config = dict(
    arch='quartznet',
    model='audio frame classifier',
    dataset='tunes sung on syllables by a formant synthesiser',
    train_examples=39062,
    gain_aug_db=6,
    n_mels=64,
    hop_length=160,
    input='log_mel',
    spec_augment=True,
    win_length=400,
    num_classes=63,
    output_stride=4,
    norm='groupnorm',
    hidden_act='silu',
    weight_standardization=False,
    depths=[2, 2, 4, 2],
    kernel_size=25,
    stem='single',
    widths=[128, 192, 288, 432],
    init='kaiming_normal',
    residual_init='zero_last',
    optimizer='muon',
    muon_scale='original',
    learning_rate=0.016,
    momentum=0.95,
    nesterov=False,
    orthogonalizer='newton_schulz_5',
    adamw_lr_other_params=0.0014,
    max_grad_norm=5.0,
    max_steps=10500,
    batch_size=256,
    epochs=68.8,
    lr_schedule='cosine',
    final_lr_fraction=0.1,
    warmup_steps=310,
    weight_decay=0.009,
    adamw_weight_decay_other_params=0.01,
)
Rows from block 6 of a small audio frame classifier, named by matrix and row number. Rows with one number belong to one channel. Each number is 200 + 30 x the weight over its row's rms, rounded and kept within 0 to 999. All counts start at 0.
After each channel's rows are labels from the 100 clips, of 14848, where the channel reaches its highest value: "strongest on" is what is common among them. Only what is clearly more common there than usual is listed. The data: tunes sung on syllables by a formant synthesiser. In brackets: how many of the 100.
# convs1: first pointwise conv (model.blocks.6.convs.1.weight, 288x288x1), inputs 96-191
# convs3: second pointwise conv (model.blocks.6.convs.3.weight, 288x288x1, transposed), outputs 96-191

convs1.22,181,193,180,193,188,218,114,169,181,170,169,234,214,263,191,199,168,190,233,177,242,167,137,209,139,193,211,183,216,205,221,207,199,192,213,223,197,260,245,209,169,236,151,191,199,212,176,189,228,184,170,106,216,232,190,213,212,123,170,203,154,214,244,219,252,237,176,197,226,230,191,206,210,198,160,236,184,246,219,156,235,192,180,224,211,203,209,212,227,211,229,180,173,190,236,187
convs3.22,215,171,202,235,147,214,293,205,179,258,210,182,218,172,180,214,202,197,211,136,225,207,156,203,182,195,215,217,211,202,254,168,187,232,213,237,196,185,128,212,218,119,190,172,220,233,282,200,233,166,206,173,150,189,230,140,249,197,225,212,154,172,198,143,202,162,238,193,173,199,227,204,204,186,226,227,229,208,241,192,141,214,180,203,202,212,216,141,187,232,189,177,205,255,225,173
strongest on: child-like voice (74); vowel: /u/ (51)

convs1.251,147,202,193,233,202,210,236,182,198,206,182,190,215,178,155,246,198,209,233,180,182,184,200,224,171,168,210,185,213,222,207,190,225,208,192,189,224,213,187,193,202,194,208,185,170,220,214,177,179,181,207,217,212,184,189,188,286,182,232,194,252,170,194,124,206,192,219,211,173,226,176,173,184,232,171,196,128,220,170,232,202,197,208,121,189,183,203,217,191,208,203,237,213,192,179,215
convs3.251,225,190,242,193,230,196,196,160,205,225,189,228,214,207,206,199,181,211,183,258,168,201,206,178,228,222,201,241,193,199,191,175,223,182,173,170,224,213,205,191,195,203,166,237,185,169,224,191,260,193,197,170,195,232,156,193,275,132,190,230,266,205,200,256,144,182,182,194,178,167,213,203,192,235,174,222,235,192,215,209,242,224,187,190,210,204,218,188,215,185,204,176,218,182,174,113
strongest on: consonant: /b/ (41); vowel: /i/ (41)

convs1.87,265,197,152,186,178,187,135,220,202,187,188,187,192,141,165,223,164,206,200,268,203,184,199,251,225,199,203,211,182,185,200,241,206,220,149,228,134,220,176,232,193,174,181,201,177,142,246,229,218,226,231,175,237,217,220,222,215,211,224,267,152,188,224,254,198,191,192,217,304,202,275,224,233,241,198,138,140,214,263,167,203,162,198,211,215,209,218,203,146,185,259,205,178,206,214,168
convs3.87,221,270,175,155,238,232,216,122,207,142,193,159,229,213,179,191,192,222,203,205,193,161,259,190,154,218,186,145,169,201,180,198,196,217,218,189,163,180,150,216,224,203,223,219,240,155,199,196,214,259,185,200,219,174,189,215,252,240,254,127,185,216,187,187,187,229,212,234,188,253,167,189,168,177,129,233,194,214,265,211,158,144,227,221,211,202,182,242,195,208,227,217,209,242,201,264
strongest on: consonant: /b/ (42)

convs1.168,218,167,220,227,195,188,183,197,209,183,209,220,161,86,137,189,227,170,181,216,195,192,184,222,226,214,205,229,233,106,183,242,220,176,211,217,258,179,277,250,173,190,189,192,155,190,221,210,119,184,182,222,224,178,207,248,222,194,212,268,187,198,204,189,195,184,195,226,141,239,190,172,185,173,189,212,177,247,167,219,194,217,209,235,177,191,238,221,184,234,158,217,180,221,150,192
convs3.168,205,233,239,165,221,200,200,206,180,225,217,242,191,218,180,203,189,229,219,180,219,211,204,210,208,211,179,121,214,181,194,219,150,244,250,251,228,168,135,169,87,233,221,214,229,228,152,217,176,233,171,239,220,208,217,172,210,213,182,258,209,212,202,163,236,201,238,240,190,158,215,192,189,249,184,205,203,218,205,223,240,204,194,198,231,213,197,217,266,195,147,230,205,208,211,203
strongest on: vowel: /æ/ (56); white noise (44); consonant: none (36); pink noise (32)

convs1.103,193,251,203,225,181,209,231,189,183,208,172,229,171,220,194,191,177,199,177,215,237,189,191,208,204,190,183,211,167,248,225,261,211,200,242,187,169,209,194,207,126,234,198,201,172,186,202,219,207,235,187,206,208,145,183,258,275,148,197,135,192,238,182,185,202,241,242,230,205,236,247,178,234,200,126,255,211,182,170,223,234,199,143,245,192,207,188,164,176,192,210,225,169,206,225,137
convs3.103,207,232,180,196,194,176,168,197,217,202,220,157,171,261,204,169,198,142,168,194,240,171,198,243,182,217,215,208,185,220,221,190,161,188,200,222,186,210,302,213,198,220,175,210,209,236,199,198,171,196,210,208,194,184,215,229,223,208,168,245,155,211,204,138,184,228,204,200,159,223,233,207,181,198,232,160,220,191,239,172,230,196,192,199,164,163,247,214,120,200,262,187,184,205,174,206
strongest on: consonant: /b/ (30)

convs1.95,190,185,206,204,190,227,239,204,202,204,161,202,230,176,226,139,149,275,241,195,161,147,192,218,181,209,213,221,202,164,202,231,202,216,238,209,181,184,175,239,195,179,187,198,249,164,182,203,218,218,187,188,174,187,164,194,263,197,208,234,213,200,163,190,198,187,242,192,180,188,95,184,181,214,196,206,176,206,205,171,209,189,159,179,177,210,187,166,160,160,244,204,162,271,189,248
convs3.95,192,200,166,171,176,184,256,200,185,174,233,187,202,218,198,222,230,173,221,197,225,136,151,198,283,202,206,202,227,193,220,197,217,194,217,178,153,200,166,198,206,227,150,200,183,186,172,189,196,225,193,171,196,219,182,216,257,185,136,185,203,219,188,175,211,181,156,208,165,165,237,191,200,192,161,188,167,180,212,185,178,216,218,237,173,233,224,239,256,204,164,164,157,242,221,215
strongest on: vowel: /u/ (37)

convs1.50,205,286,176,258,187,174,236,158,208,262,208,224,196,203,204,234,194,173,179,202,202,210,233,160,197,223,204,173,149,210,227,179,198,188,213,155,192,189,147,222,281,201,251,185,227,228,171,195,206,172,199,193,189,246,214,251,244,235,214,176,212,215,274,234,184,188,242,185,212,233,213,225,159,197,201,208,204,271,235,231,202,191,198,177,205,222,238,204,241,147,206,262,231,232,199,172
convs3.50,174,226,202,199,158,217,179,170,206,242,195,188,205,209,173,160,202,176,192,171,248,159,191,209,221,186,202,204,198,169,187,186,207,195,184,165,237,173,159,224,147,187,201,207,259,231,199,237,177,234,204,162,174,221,190,221,207,197,242,161,173,226,221,179,151,169,167,225,182,123,192,200,203,209,185,211,202,161,194,229,169,182,180,215,219,205,235,195,236,169,201,264,244,225,203,105
strongest on: consonant: /n/ (39); vowel: /ɑ/ (36)

convs1.91,219,181,255,237,203,203,248,212,181,232,165,206,290,194,182,209,220,176,255,273,165,176,141,184,217,202,219,195,139,154,197,224,164,228,186,226,183,206,211,234,215,200,206,232,217,224,172,211,156,206,190,172,233,243,219,220,195,224,222,204,251,186,261,204,175,200,198,235,182,229,209,225,190,191,173,214,171,184,200,210,240,180,191,166,205,198,209,186,180,213,144,169,182,187,203,196
convs3.91,235,177,212,169,156,171,146,158,202,233,208,189,224,158,239,258,217,159,208,216,210,133,206,177,197,202,153,225,170,257,218,219,181,151,200,220,152,217,193,216,195,177,199,201,182,203,181,193,173,214,173,270,252,149,188,221,165,189,183,197,234,213,189,204,174,194,171,153,199,221,238,212,182,158,230,201,180,173,175,233,161,228,199,292,149,166,239,268,232,198,178,252,142,193,207,210
strongest on: vowel: /i/ (78)

convs1.218,134,240,210,280,205,100,241,193,198,163,234,191,241,193,197,143,215,180,236,224,204,159,174,179,186,248,209,174,153,196,198,150,150,148,233,227,217,210,177,207,169,200,228,186,245,216,203,187,185,175,212,237,230,207,211,171,184,211,214,157,208,204,141,228,216,193,193,154,209,190,204,220,44,200,218,224,165,174,213,208,195,199,201,134,195,188,193,172,214,229,226,183,224,243,207,208
convs3.218,209,208,206,194,217,165,218,275,170,233,212,218,200,217,204,164,220,207,188,252,221,172,186,140,256,193,187,199,187,220,189,162,274,219,203,195,222,179,235,213,185,115,193,203,188,211,255,193,222,182,193,218,179,198,227,146,233,216,181,174,108,202,198,165,234,212,190,186,210,226,221,210,117,203,219,186,166,204,160,233,196,192,193,213,231,172,213,222,150,245,220,207,198,175,196,205
strongest on: vowel: /æ/ (96); child-like voice (63)

convs1.208,192,201,204,207,192,181,150,165,196,210,205,234,170,188,199,219,133,181,205,177,224,235,217,165,187,187,196,226,181,243,155,156,180,188,229,237,195,201,219,196,155,223,143,194,196,153,142,200,223,204,197,167,166,253,155,228,162,231,217,199,150,185,214,208,190,214,174,221,202,169,148,181,233,144,179,192,170,236,183,171,189,179,206,205,182,193,233,223,182,166,240,290,187,232,207,183
convs3.208,236,203,160,195,218,198,194,185,208,208,144,173,172,236,206,196,246,170,241,217,194,217,173,184,197,201,206,231,145,199,218,172,190,229,200,220,190,176,163,227,179,183,225,178,147,216,228,199,215,204,146,170,230,225,227,188,214,189,154,186,206,194,177,175,168,172,217,202,186,146,202,188,169,285,155,206,225,217,225,210,198,200,190,193,139,213,210,223,203,188,213,162,212,158,218,207
strongest on: reverberation (91); vowel: /i/ (41); consonant: /d/ (34); consonant: none (31)

convs1.272,181,243,193,210,193,211,161,205,178,164,200,178,167,176,193,209,167,185,204,208,196,196,200,200,181,205,136,222,191,227,178,181,194,222,204,201,162,205,186,206,207,227,167,236,214,208,176,169,168,140,173,165,232,207,194,204,250,244,162,269,152,209,210,209,184,216,217,167,201,235,233,189,266,186,274,177,192,237,195,235,257,181,181,228,200,200,253,184,193,215,173,194,177,253,182,270
convs3.272,210,236,237,201,200,195,212,205,180,221,153,187,217,214,217,218,167,199,203,167,232,176,178,217,207,119,181,209,185,197,203,270,182,208,205,213,222,152,276,232,187,203,166,185,208,188,122,217,268,130,193,219,226,195,186,217,233,268,206,175,213,213,161,167,179,220,155,206,247,180,201,192,235,163,210,224,219,191,197,212,222,240,210,202,293,206,187,241,195,208,188,175,199,167,181,182
strongest on: consonant: /n/ (55); vowel: /æ/ (41); vowel: /e/ (41); clipping (27)

convs1.201,223,211,204,194,190,191,226,220,184,230,242,238,178,197,236,209,180,174,214,241,127,196,265,232,187,214,227,209,216,183,207,232,253,222,180,221,183,192,184,205,231,221,215,211,248,231,238,158,175,201,176,138,167,198,183,178,199,195,269,246,202,231,196,152,207,175,211,197,200,235,193,186,228,244,156,221,172,153,201,180,173,145,192,196,196,202,257,198,237,192,220,272,238,215,230,214
convs3.201,239,197,155,239,186,208,189,244,174,142,154,229,167,192,209,174,153,185,216,229,183,190,210,219,217,208,172,186,185,182,168,249,197,179,244,195,239,211,206,186,232,204,247,252,249,210,217,164,216,259,243,163,191,245,197,213,144,154,197,228,194,195,239,231,231,210,218,216,195,230,211,181,229,216,258,181,153,143,186,206,221,178,135,277,191,224,189,227,178,163,176,183,226,181,254,138
strongest on: consonant: /b/ (41)

convs1.51,221,218,162,201,218,229,262,226,235,271,193,228,220,183,135,139,162,203,191,160,123,224,205,152,280,190,230,208,168,243,226,174,172,199,259,253,164,223,235,217,206,176,205,246,177,209,203,206,207,219,141,221,210,223,174,193,168,212,193,153,184,209,168,190,165,157,270,156,237,192,217,189,179,197,189,120,224,222,190,182,192,215,179,168,181,175,198,201,205,148,222,256,175,195,166,263
convs3.51,216,194,184,202,189,210,317,186,189,162,249,198,191,225,184,269,167,163,167,208,206,227,156,202,189,214,175,212,210,166,218,173,186,169,175,188,185,263,197,182,212,209,220,217,213,153,222,192,185,215,207,211,189,196,225,199,205,180,161,230,167,175,185,201,214,244,200,155,202,199,108,190,187,186,212,213,226,166,127,181,213,206,236,184,168,160,193,256,212,240,258,198,205,269,249,161
strongest on: vowel: /u/ (70); deep voice (55); consonant: /b/ (34)

convs1.154,196,212,172,259,198,157,267,167,209,148,153,195,183,208,156,174,171,124,162,173,142,174,205,199,147,208,226,166,231,267,198,160,201,179,193,238,193,240,139,171,175,244,200,229,210,187,239,186,224,187,222,174,213,173,224,180,219,215,182,192,178,208,209,186,202,185,223,160,227,167,217,192,227,232,175,195,229,233,194,196,220,190,169,205,285,207,239,170,172,187,179,160,200,211,173,205
convs3.154,214,228,234,207,187,260,183,217,190,148,195,156,173,278,219,218,220,209,195,249,247,219,155,192,192,185,170,236,160,167,205,187,214,190,191,215,278,183,173,218,197,292,237,243,225,226,161,155,176,223,225,205,199,232,193,197,194,180,206,224,242,202,198,129,213,219,263,182,178,249,174,232,192,189,186,172,218,186,231,252,260,206,227,213,195,220,174,188,212,249,191,181,230,236,183,201
strongest on: vowel: /i/ (38); consonant: /t/ (36)

convs1.249,237,208,182,178,194,213,189,179,185,204,232,236,247,195,172,235,183,321,194,189,239,250,221,238,211,261,220,177,169,251,178,203,181,212,198,224,243,187,170,156,211,242,178,237,164,182,211,179,270,231,177,223,164,226,172,190,193,228,179,249,168,199,211,186,221,175,155,188,221,178,244,229,219,210,222,210,181,192,148,185,195,170,190,197,199,228,182,192,224,224,210,203,166,236,160,201
convs3.249,211,183,218,222,246,198,210,219,192,261,151,213,195,157,163,215,179,220,223,193,163,232,196,250,200,270,170,238,195,222,169,189,205,163,147,176,151,208,225,201,209,184,169,201,175,186,255,119,161,224,209,189,196,219,192,233,185,137,207,252,231,213,215,216,166,236,202,246,189,160,186,212,290,167,250,220,180,178,223,194,181,177,225,180,161,158,250,190,209,218,175,240,236,251,194,181
strongest on: child-like voice (53); vowel: /i/ (53)

convs1.135,232,186,195,170,189,133,210,171,213,225,200,173,165,200,217,171,218,211,152,261,204,229,206,198,141,198,208,211,189,180,202,168,186,175,213,201,247,179,179,200,171,220,198,204,159,182,198,168,202,180,215,191,206,191,212,147,153,160,172,151,176,222,235,168,206,219,162,215,146,187,205,182,224,187,219,249,153,181,231,230,179,146,219,179,196,199,166,168,203,219,194,202,229,196,208,204
convs3.135,217,212,219,238,193,196,169,215,205,229,176,305,152,176,254,238,170,247,206,155,169,218,216,210,122,152,185,137,207,225,172,221,177,233,219,206,152,231,196,184,193,200,222,178,186,218,183,159,135,169,182,252,214,232,213,230,136,238,163,198,232,261,245,189,192,166,160,219,187,200,261,204,199,212,267,159,220,149,213,193,207,211,229,210,218,173,193,212,192,206,232,199,226,223,201,164
strongest on: child-like voice (69); vowel: /u/ (43)

convs1.128,206,259,237,228,146,198,194,197,210,160,168,210,212,112,200,213,265,169,177,255,184,202,253,221,143,165,194,290,215,186,223,193,201,171,218,160,165,225,205,226,175,219,174,195,216,215,188,198,186,210,208,233,150,173,196,180,183,224,214,155,182,135,180,154,193,160,171,198,229,242,215,219,174,234,148,195,205,175,211,264,173,220,209,188,230,219,133,223,188,235,160,176,199,175,230,174
convs3.128,187,206,180,155,221,252,214,172,201,169,114,239,237,200,232,214,222,193,209,263,181,209,180,242,223,181,176,213,205,182,214,239,223,145,195,189,180,222,193,202,217,251,186,248,167,187,252,176,258,219,242,196,142,204,215,200,195,233,184,161,218,235,225,192,196,206,229,263,146,237,178,197,200,229,185,243,241,186,185,166,260,170,195,223,236,190,149,218,168,220,224,184,190,180,196,176
strongest on: consonant: /n/ (38)

convs1.70,196,176,275,211,218,222,208,162,266,225,216,174,251,185,194,163,202,94,182,237,148,240,211,178,229,191,219,246,254,196,255,205,183,218,201,187,180,133,236,193,208,218,122,241,231,235,233,214,209,201,213,157,189,174,215,217,174,193,251,230,174,187,195,254,199,201,197,189,175,206,225,199,173,228,208,185,239,220,195,207,158,200,187,212,165,204,262,140,218,228,191,219,226,171,226,248
convs3.70,169,183,170,173,174,236,205,200,189,239,182,199,241,198,200,162,164,244,156,247,210,208,233,177,201,195,168,225,236,215,276,182,244,181,228,199,227,177,203,183,150,160,191,197,201,241,205,189,204,172,218,216,179,194,223,194,217,224,175,184,203,185,159,206,192,203,203,209,194,204,170,194,194,178,210,190,164,223,199,213,228,229,134,220,182,219,190,154,168,190,264,208,200,173,199,215
strongest on: consonant: /b/ (41)

convs1.174,190,228,176,236,223,184,232,224,204,252,212,224,179,201,221,239,241,251,161,138,200,171,141,202,181,143,210,185,168,201,204,183,147,201,181,172,202,185,194,224,230,234,194,196,194,237,174,215,232,230,193,244,201,211,204,230,163,175,194,172,165,199,205,165,173,187,203,181,180,202,203,213,228,166,171,174,216,199,180,175,201,221,197,212,199,223,252,173,215,203,194,225,244,285,206,146
convs3.174,236,193,196,192,190,188,235,260,206,180,199,243,218,179,232,205,219,269,149,151,233,200,217,244,129,221,193,208,196,211,160,191,169,170,228,176,211,216,170,199,143,162,163,210,242,159,142,237,204,197,192,150,220,157,123,200,193,209,285,245,163,211,192,190,244,175,232,179,192,219,264,177,223,203,208,241,162,194,190,161,143,181,181,214,175,170,225,221,195,249,185,238,182,133,180,155
strongest on: vowel: /u/ (49)

convs1.286,209,197,218,175,194,190,210,241,208,229,206,249,200,249,189,210,155,144,204,196,217,212,213,198,202,179,225,247,202,259,198,191,185,190,169,209,190,180,208,212,232,192,246,211,233,248,216,207,210,231,186,218,209,123,219,157,251,183,201,169,245,251,227,172,190,188,199,180,186,203,199,201,172,142,170,238,171,211,209,180,234,219,191,204,170,224,224,121,197,199,213,172,156,276,200,234
convs3.286,179,190,204,200,196,191,155,218,175,252,190,196,227,172,165,223,180,189,265,106,226,195,193,226,281,146,177,155,204,163,144,219,196,177,184,200,239,218,193,214,175,190,177,191,183,197,217,226,154,149,263,157,173,166,137,139,189,164,179,182,185,163,180,201,200,188,187,210,243,198,219,212,196,153,158,200,182,202,226,210,198,164,193,194,156,213,215,186,185,179,200,153,206,235,205,173
strongest on: consonant: /b/ (36)

convs1.182,230,230,200,172,190,184,220,196,226,220,180,148,216,202,196,215,207,258,195,189,215,143,219,210,148,171,178,192,207,136,143,191,228,197,213,206,167,215,210,144,227,182,200,232,170,205,230,209,185,150,230,202,171,212,175,219,166,189,183,201,156,245,298,215,223,187,191,155,140,242,282,207,180,195,191,228,201,190,190,211,194,178,212,189,191,244,231,199,180,209,198,177,182,200,171,208
convs3.182,241,195,184,214,187,211,174,189,222,206,199,279,150,170,203,162,188,162,174,195,166,179,186,216,207,207,215,199,212,206,211,210,188,216,218,198,164,206,233,224,170,173,232,254,264,172,151,158,265,200,217,172,211,210,205,246,227,199,260,218,205,242,213,268,196,266,213,248,191,236,242,202,210,197,234,198,231,210,215,200,212,167,179,176,261,185,200,176,223,164,196,177,172,165,225,216
strongest on: vowel: /i/ (36)

convs1.25,182,225,245,193,190,180,284,197,240,149,233,224,224,187,256,195,181,219,231,155,184,215,219,202,191,248,210,263,214,248,205,227,176,207,240,170,270,182,131,175,201,212,196,257,225,188,192,211,170,166,154,237,222,190,223,177,224,179,147,207,147,223,221,180,190,253,256,141,169,256,185,235,221,220,125,154,206,195,208,221,189,227,224,203,218,223,214,180,209,147,221,180,237,218,184,177
convs3.25,214,163,178,201,187,182,242,178,193,209,216,197,153,237,197,267,212,135,216,199,203,240,218,209,176,203,168,210,175,191,253,170,192,235,239,213,144,224,134,196,205,193,224,198,258,162,192,167,188,268,210,205,198,179,181,202,202,202,175,169,126,189,181,253,170,165,179,136,181,188,169,215,191,145,231,178,214,185,242,173,234,173,173,219,163,238,255,200,255,203,158,158,240,124,225,210
strongest on: vowel: /u/ (61)

convs1.248,191,209,201,184,247,210,100,205,238,225,204,252,154,182,176,211,222,203,190,208,193,201,241,206,225,146,171,169,235,232,235,164,192,214,258,204,165,237,216,209,179,209,186,152,204,219,157,239,226,211,279,184,214,218,217,223,191,243,213,225,180,198,163,185,241,191,223,209,231,219,242,223,207,173,184,150,195,169,190,172,229,212,229,212,196,161,225,232,213,196,201,192,266,160,202,245
convs3.248,194,186,196,204,202,182,124,215,153,164,177,212,205,233,250,252,235,249,184,240,209,208,236,177,200,193,218,229,296,149,203,220,255,207,205,184,214,203,252,211,233,244,207,212,175,196,206,200,174,190,241,165,203,206,209,223,249,212,189,217,247,226,149,190,225,194,212,215,173,191,261,215,220,205,156,225,243,188,178,214,225,192,235,201,223,211,186,199,131,159,177,177,203,201,212,195
strongest on: vowel: /u/ (64)

convs1.198,220,150,165,178,245,231,194,202,202,187,198,233,247,277,247,224,116,207,213,217,196,249,158,236,179,173,171,195,241,276,217,190,208,198,241,221,200,204,175,250,183,198,224,178,201,164,154,239,161,192,168,202,183,246,232,179,195,142,171,200,184,206,259,211,223,156,160,173,161,206,255,212,288,203,151,158,179,264,209,188,187,161,149,257,232,237,214,161,228,186,153,206,170,218,177,178
convs3.198,202,251,168,257,207,144,235,177,172,185,166,250,173,231,237,229,151,226,240,203,178,250,212,233,263,230,208,176,198,203,203,220,179,154,215,240,139,204,189,228,169,151,204,188,194,209,196,142,161,191,161,201,199,227,181,181,206,201,216,214,237,202,188,246,226,173,191,231,183,208,261,205,154,159,204,232,171,182,210,256,202,192,211,172,202,254,201,190,197,198,200,186,183,201,198,180
strongest on: vowel: /æ/ (58)

convs1.273,175,207,231,214,200,186,215,162,220,183,258,206,228,188,214,186,148,143,207,242,154,204,247,218,163,229,233,154,172,197,233,193,255,188,188,228,163,176,233,214,188,216,206,173,185,208,193,186,225,200,177,174,156,193,208,205,225,192,189,173,226,172,213,243,213,147,201,188,175,164,256,263,245,245,189,187,265,195,275,190,211,251,185,245,216,164,165,134,218,154,242,210,232,212,184,191
convs3.273,168,214,197,188,165,217,230,168,162,179,177,239,218,213,152,250,178,207,195,218,257,187,194,188,192,230,204,244,212,285,214,161,132,187,157,209,191,184,204,216,123,159,254,226,204,237,226,230,198,193,168,238,229,179,183,202,159,214,169,265,237,202,223,208,249,203,229,224,247,178,193,211,208,152,193,214,265,215,248,198,255,234,251,234,160,197,220,216,211,196,201,180,186,219,221,230
strongest on: vowel: /æ/ (49); consonant: /l/ (45)

convs1.159,194,182,172,177,207,194,216,148,190,228,209,222,214,235,185,180,187,178,209,228,218,232,215,185,202,175,175,190,159,190,207,171,179,210,114,253,230,172,180,226,186,241,201,213,214,225,182,237,184,183,204,173,181,183,195,193,175,222,156,165,228,211,164,217,196,206,260,269,192,212,241,239,213,181,139,169,161,180,208,198,226,247,210,203,157,159,262,218,162,164,214,221,170,226,193,261
convs3.159,176,209,194,241,218,160,213,219,202,184,197,228,163,192,203,191,184,190,181,236,205,192,173,164,167,189,209,213,172,245,209,224,147,165,212,253,215,185,185,169,149,242,241,217,172,177,178,200,222,220,210,264,234,204,178,206,169,181,163,197,181,233,210,133,219,160,184,230,206,237,199,173,222,133,231,159,170,223,205,202,258,262,208,239,162,232,190,200,171,230,196,151,243,192,218,192
strongest on: vowel: /i/ (36); consonant: /b/ (30)

convs1.125,200,166,241,165,231,201,193,206,232,215,184,255,284,155,229,221,169,193,224,233,224,183,211,210,224,232,154,218,158,210,189,183,192,212,197,243,223,192,243,212,185,229,218,236,177,167,160,161,197,184,244,208,238,176,241,216,158,152,211,174,216,256,191,221,182,194,175,182,188,177,210,177,232,204,244,227,187,223,178,262,182,254,194,159,137,247,187,188,205,152,190,207,201,211,192,229
convs3.125,223,164,207,189,160,220,202,211,229,138,271,231,210,280,200,232,247,200,158,244,181,190,178,181,182,161,214,259,231,190,185,230,184,217,218,212,163,179,186,203,285,185,234,247,227,159,230,201,204,258,198,182,173,179,217,156,190,190,147,138,241,206,214,205,189,177,218,199,179,195,200,211,165,195,171,165,208,216,120,169,162,218,188,195,150,243,210,200,175,188,191,228,207,255,218,248
strongest on: consonant: /b/ (32)

convs1.49,165,183,151,186,188,204,224,189,212,209,132,205,198,221,171,195,173,187,142,260,202,214,203,182,229,206,214,212,175,260,204,230,190,210,233,203,149,241,171,176,179,221,215,181,201,182,190,224,229,208,197,237,193,157,206,168,215,161,208,197,209,183,189,232,228,158,135,196,211,227,145,248,84,256,213,189,212,206,274,219,208,224,217,200,214,225,170,146,235,193,212,230,235,209,245,214
convs3.49,144,208,175,205,210,232,252,191,178,222,260,214,228,199,185,215,182,166,161,216,260,198,175,152,189,186,177,145,195,233,189,175,217,202,187,173,210,205,186,190,230,197,199,181,238,167,146,201,152,180,219,201,217,208,184,216,239,206,229,275,139,185,171,247,156,172,175,162,202,234,208,226,138,240,216,151,170,222,212,240,253,206,167,180,216,168,203,171,204,199,215,211,205,186,169,213
strongest on: vowel: /æ/ (67); consonant: none (35)

convs1.78,143,177,218,172,210,210,251,166,176,240,207,224,185,189,255,158,219,195,181,216,166,230,125,221,162,160,223,228,187,226,195,232,205,218,238,149,208,239,212,177,191,196,205,205,214,213,170,207,217,191,212,241,197,202,187,252,199,167,254,197,212,188,231,218,203,175,211,186,148,234,217,170,196,187,205,168,244,180,228,233,200,221,204,189,165,174,194,216,206,177,239,195,232,161,181,203
convs3.78,200,174,188,182,173,248,161,165,187,178,176,241,147,219,208,215,261,203,195,187,190,193,174,201,256,183,214,138,151,217,221,237,181,185,205,235,210,209,170,197,228,242,174,191,198,169,236,228,217,197,184,199,186,153,215,225,172,190,178,208,201,215,183,237,179,212,213,161,244,240,172,216,157,188,217,238,200,213,229,225,178,212,212,174,196,190,190,163,219,205,158,206,257,204,227,236
strongest on: vowel: /u/ (70); consonant: /b/ (39); consonant: /d/ (34)

convs1.58,171,172,208,219,235,194,143,188,177,237,245,141,279,194,214,216,231,213,167,138,172,199,232,228,174,202,204,221,220,188,238,162,209,194,191,239,234,198,187,207,156,177,252,204,223,208,135,193,196,224,209,176,248,158,170,198,201,227,159,255,226,211,203,189,196,170,187,243,230,208,197,196,192,171,212,183,170,219,188,180,172,232,174,154,188,158,246,191,241,224,234,176,177,227,234,269
convs3.58,164,199,174,157,220,185,240,241,218,210,210,264,232,189,162,140,223,220,247,155,153,236,215,211,199,200,250,227,173,259,235,248,160,225,180,210,172,192,206,242,154,192,221,192,208,222,247,181,185,205,165,180,163,164,206,131,154,213,210,213,140,199,225,229,268,199,158,223,160,194,163,196,176,198,161,138,217,173,154,188,194,205,217,141,198,179,209,200,201,226,198,234,210,244,216,226
strongest on: vowel: /æ/ (38); consonant: /t/ (34)

convs1.118,224,212,184,160,199,193,163,173,159,156,197,160,179,207,190,218,215,197,191,225,199,186,145,217,221,271,151,232,220,212,200,206,218,198,234,213,188,176,199,191,231,203,216,184,228,185,119,153,169,181,197,193,219,214,163,245,147,182,190,207,282,240,177,181,161,238,210,220,171,170,234,220,190,181,193,227,169,234,235,231,212,203,212,192,161,199,258,223,161,175,243,188,186,189,172,198
convs3.118,251,226,233,225,190,197,199,220,183,173,251,186,200,215,207,218,156,187,256,189,187,206,175,182,190,268,199,148,163,215,244,176,211,172,174,198,202,180,311,202,185,184,166,197,191,236,189,241,219,228,177,203,206,204,146,191,189,230,210,162,196,230,221,147,228,242,191,201,204,249,219,174,174,215,251,248,118,212,230,193,174,138,220,227,178,213,182,253,196,169,220,208,182,210,183,221
strongest on: reverberation (76); vowel: /e/ (44); consonant: /n/ (35)

convs1.75,157,196,233,184,214,172,218,184,211,183,195,200,221,297,181,219,232,239,178,224,212,232,247,330,159,165,210,212,236,154,176,177,196,240,215,223,238,240,82,209,192,216,156,185,158,202,167,191,187,233,254,227,249,233,173,211,218,186,221,199,187,194,213,229,181,166,250,208,199,202,241,210,207,182,207,221,202,189,191,218,220,223,220,188,168,179,201,158,275,219,194,202,216,198,201,129
convs3.75,166,155,222,180,224,275,193,166,193,202,184,194,170,200,137,181,204,218,227,198,173,205,151,159,213,141,245,241,165,243,206,196,187,210,177,203,184,142,166,204,220,204,223,154,153,142,189,177,120,158,170,186,194,221,213,197,178,156,251,216,169,173,235,141,169,222,176,215,200,218,211,199,115,194,204,176,173,210,198,164,148,145,319,237,159,150,167,237,157,207,187,216,133,228,171,169
strongest on: vowel: /æ/ (50); vowel: /e/ (42)